config.toml
train_examples = 97500
task = "super_resolution"
norm = "groupnorm"
activation = "relu6"
weight_standardization = true
residual_init = "none"
optimizer = "muon"
momentum = 0.95
nesterov = true
orthogonalizer = "newton_schulz_5"
adamw_lr_other_params = 0.00092
steps = 15400
batch_size = 64
epochs = 10.1
weight_decay = 0.1
Rows from block 13 of a small image super-resolution model, named by matrix and row number. Rows with one number belong to one channel. Each number is 500 + 50 x the weight over its row's rms, rounded and kept within 0 to 999. All counts start at 0. Numbers have three digits each.
Before each channel's rows are labels from the 100 images, of 14976, where the channel reaches its highest value: "patch colour" is the nearest of a few named colours to the mean colour under the peak. Only what is clearly more common there than usual is listed. The data: rendered scenes of toy objects such as cars, trees, mugs and chairs.
# convs0: first 3x3 conv (model.blocks.13.convs.0.weight, 96x96x3x3, standardized in use, each kernel summed), inputs 48-95
# convs1: second 3x3 conv (model.blocks.13.convs.1.weight, 96x96x3x3, standardized in use, transposed, each kernel summed), outputs 48-95

patch colour: white
convs0.15:491482537533448467420487422528547488438572476535509453489536517471478453467514462518514520503435467385461430442406529480480514563591523497541460
convs1.15:466522490499473552574509443480519486560433501505511523437482595379451556490447447454588454486489499622513553481597498582481478522518501436544456

patch colour: white; pink
convs0.2:542485474517626519558505450454538416472426465470554553544478406452450517549554495502412458515505514625548554513503569575498380507557455463516513
convs1.2:549459408467560404478516456498396556510461474450484455427483569492480547539504402509511528496479508531523564441450533463478454529549513413441478

patch colour: green
convs0.70:583512545513504598564504452566527451505500516533431446490574496472478474449492509530507473457517431495444355496479473483478537564525507548494461
convs1.70:417474467461436418460420499457468481521498487425521494476378495561430509540487467451505471484412558487410537451461554440495436458466466474523446

patch colour: white; pink
convs0.36:482493531438607448406522589512501481524444502501586568506487441533494477493595530466481607507507525466499475562490512562472269473469488453546529
convs1.36:512493513498497478469507422416472401455462487564444465490418513513448561490521542548428435496472421418509522498488503509490386473586582442510495

patch colour: grey
convs0.22:470561387406435521538527515594482562515597496501531542467554488508535532539434461455505435504471491507486422510552582501510490482574438447432484
convs1.22:504440511425483428456510496580560610486488576501468440626483535497402441494573450550530585504532502578517495520492502476544438547532498472514609

patch colour: blue
convs0.55:481497452543465543520522445464608551453533563531452467449496439409508501494511476500472516421614454487535408590485475458350487485466472499474595
convs1.55:436435483504455560423519485457529547555575505402500456450506453496499503533473503495549534499433526465522537494491530482598543521526438478463409

patch colour: red
convs0.35:470546466559425513457466453431577458479541555553530531574477468489512555433451502527493512482500558417481509439553491474511536464531518539537477
convs1.35:534454481418538494560461429569446521489506464441481368380431442524436485471548477477536503468449436494427492497458445495460524545486452496450469

patch colour: grey
convs0.37:493472414490493501465545534544455591478476516485451545483553532555448452519488420567501436456498573480536514498484536537503467483482486493472478
convs1.37:515467608500528595588478519482557470488497510493582479498474332514561532504581503366518519550453466545484487456574491446500505519498507529444527

patch colour: white
convs0.61:373510577455419506481553544585388508510516480464487416454529510580448539449515434474456492499503555480531582527468483524470434455492571486547479
convs1.61:500472451499598521435500611448571487502518530482469561448562546528549533509467533542513496636499482544507460535555477569470481430368477451494424

patch colour: red
convs0.86:447387430477513469543468443490486560511384482475521501520511529388394423567519425512456462543506489457487474507463492486520467539562463529441584
convs1.86:595616509537489501512520491525509432547600485596517458461452521595521544504528510475539524531522473551521494551485573522492521476492551529540501

patch colour: blue
convs0.90:580560444495520431427521485491464442591402511533559525572560481481508582550452543480499528537558499426487582407411601413483392452481492491481592
convs1.90:490485470484511577550518494463481513463583424465529500405486451513532440515548488542469509490420531474523467522543509464515579720518507414478414

patch colour: orange
convs0.51:571532470502541527367481444436461539515485500441503502635567450449514483591498523491483495507465515470492451572570546524456521498517522490614478
convs1.51:371495517498484530426511523581428401535521411520470514552564444426457489587480495517519554529505561466504490522561516521483525534509533424498494

patch colour: green
convs0.57:569541458483454518490493482524443455500493347446488577496463462484516588532440524501467424458571535567499459557481515472565449507496531491402638
convs1.57:437557512440456409573494539444552524508436582597536422515534570492414472489497468532503576506413538580507547475485469457540499446500456520519523

patch colour: yellow
convs0.39:504540454496469526438547493506493502441484377502542594546491410450491479538507508505506519521478525468532310427512569455516482516423550472537575
convs1.39:575519462482534399554515468444466631529535569461526439432501440494537439507480596523472530488458448487523608497451482490442522494515522484533637

patch colour: pink
convs0.45:392511516525454543518506466494521513476573501529540513514485460571622425486506565584537376494552580465527537445524517528550574474514423546523400
convs1.45:462507556489434453424510507509544535527477485501460530446409519453413521486487498371461513538400507449507508526419548497478462450581615456547521

patch colour: blue
convs0.83:522544433466516468406490510567528525483621561464504401543450557481437529573446477498509466429501433583458466584512479500530529558496517508540367
convs1.83:443534425475466620512514484530473475460471526511469514506608426595558550440566453511465463485495571554523575456476490469532406466464412433486550

patch colour: orange
convs0.77:567422585462559576411483488458462503549652412519502472496469401455479462603495498573443490490468575462474419510523548517529466442562464563575447
convs1.77:555596494574491395525516511557487495468444629524476451519454576523586582435439493444490458497584434525510548533524460458484495413489571534500581

patch colour: red
convs0.1:553450475518564476458496491434480487409576514453490515452552438455464398503524558513482471511484522589534539517589546441465517589542503490549272
convs1.1:520529451564470479468518491676479565623428468436528535522502504486524516478498489459524486593568437529515512528433394564499480425477536468499662

patch colour: black
convs0.41:528477465530514492553493428493484463395511489489569534455519505454541495510506504503602531525492483517530260419461514458510537451435513605524486
convs1.41:571476462472514494569488586508547510460464490552371614467519520474449476470453529436474501489602463471514474347542416595521459551482529390432435

patch colour: red; purple
convs0.30:453476483518501642440552492448491475548491461530466475525399481466543586577507485513419521414486520468480528539453611460722485484531440530458555
convs1.30:469456466465471463414520521474439467528497547532477500464449495481500518558413469487583465514463472521524417521411528541505494493499463565496532

patch colour: white
convs0.14:578469524535542535582516442496506541438498477424519495591504513409483435540505559506423577472429461542520491512485422423489576512461407611491484
convs1.14:448474531561504472527510507482449437595526401452520474502437589562488494574518594480519406483522516421522500546494594557453493497485533454491469

patch colour: blue
convs0.43:341473464425570563501495505496525578560407499456568508429510458556468522423469530450509553554574469430538424469539420422546463512524577460500635
convs1.43:478546520546508536465512478534398421472545454551440529621473439569488479572543524548429460514456556475511589497356486543517505480487437459497445

patch colour: cyan; blue
convs0.60:481470508513521495485498511416449473468553483495503463477446415498502472586525568521479477507485546410536468599551581606522495467536421536527568
convs1.60:485521523517478610575517520503496496517514441502476668534502502518519446534538487575419447496502441513510491435540504406561459436450373490479500

patch colour: white
convs0.16:539430556504559412520462513557526447509556544476508547478517503530557449463485545470486514545475492466516554503496550440533483482476530535421522
convs1.16:463594497504472547556508475485530522537498464512465424508422518451397504447550511512498491493555535559506475477573443517511552534528491516546543

patch colour: grey
convs0.59:533485506496449523456482440529565447516506508503459425450542513425494588514477509467631437538504508452523431445490396502430528469496517538564488
convs1.59:459496488556616473544473551457456503531480512543555582577461527466507408439425461565488558445481434471468536506486529463474568508397498524464492

patch colour: blue
convs0.29:565426516463537430479513486451472507522458524583437537449513468469455611525496469560521503475492529477474547482422432523360517465527505440522652
convs1.29:425535528516476570500493443569613418448588432435488420600422424482541509496490500480461493435474495414496470494545574505480535603512444548418471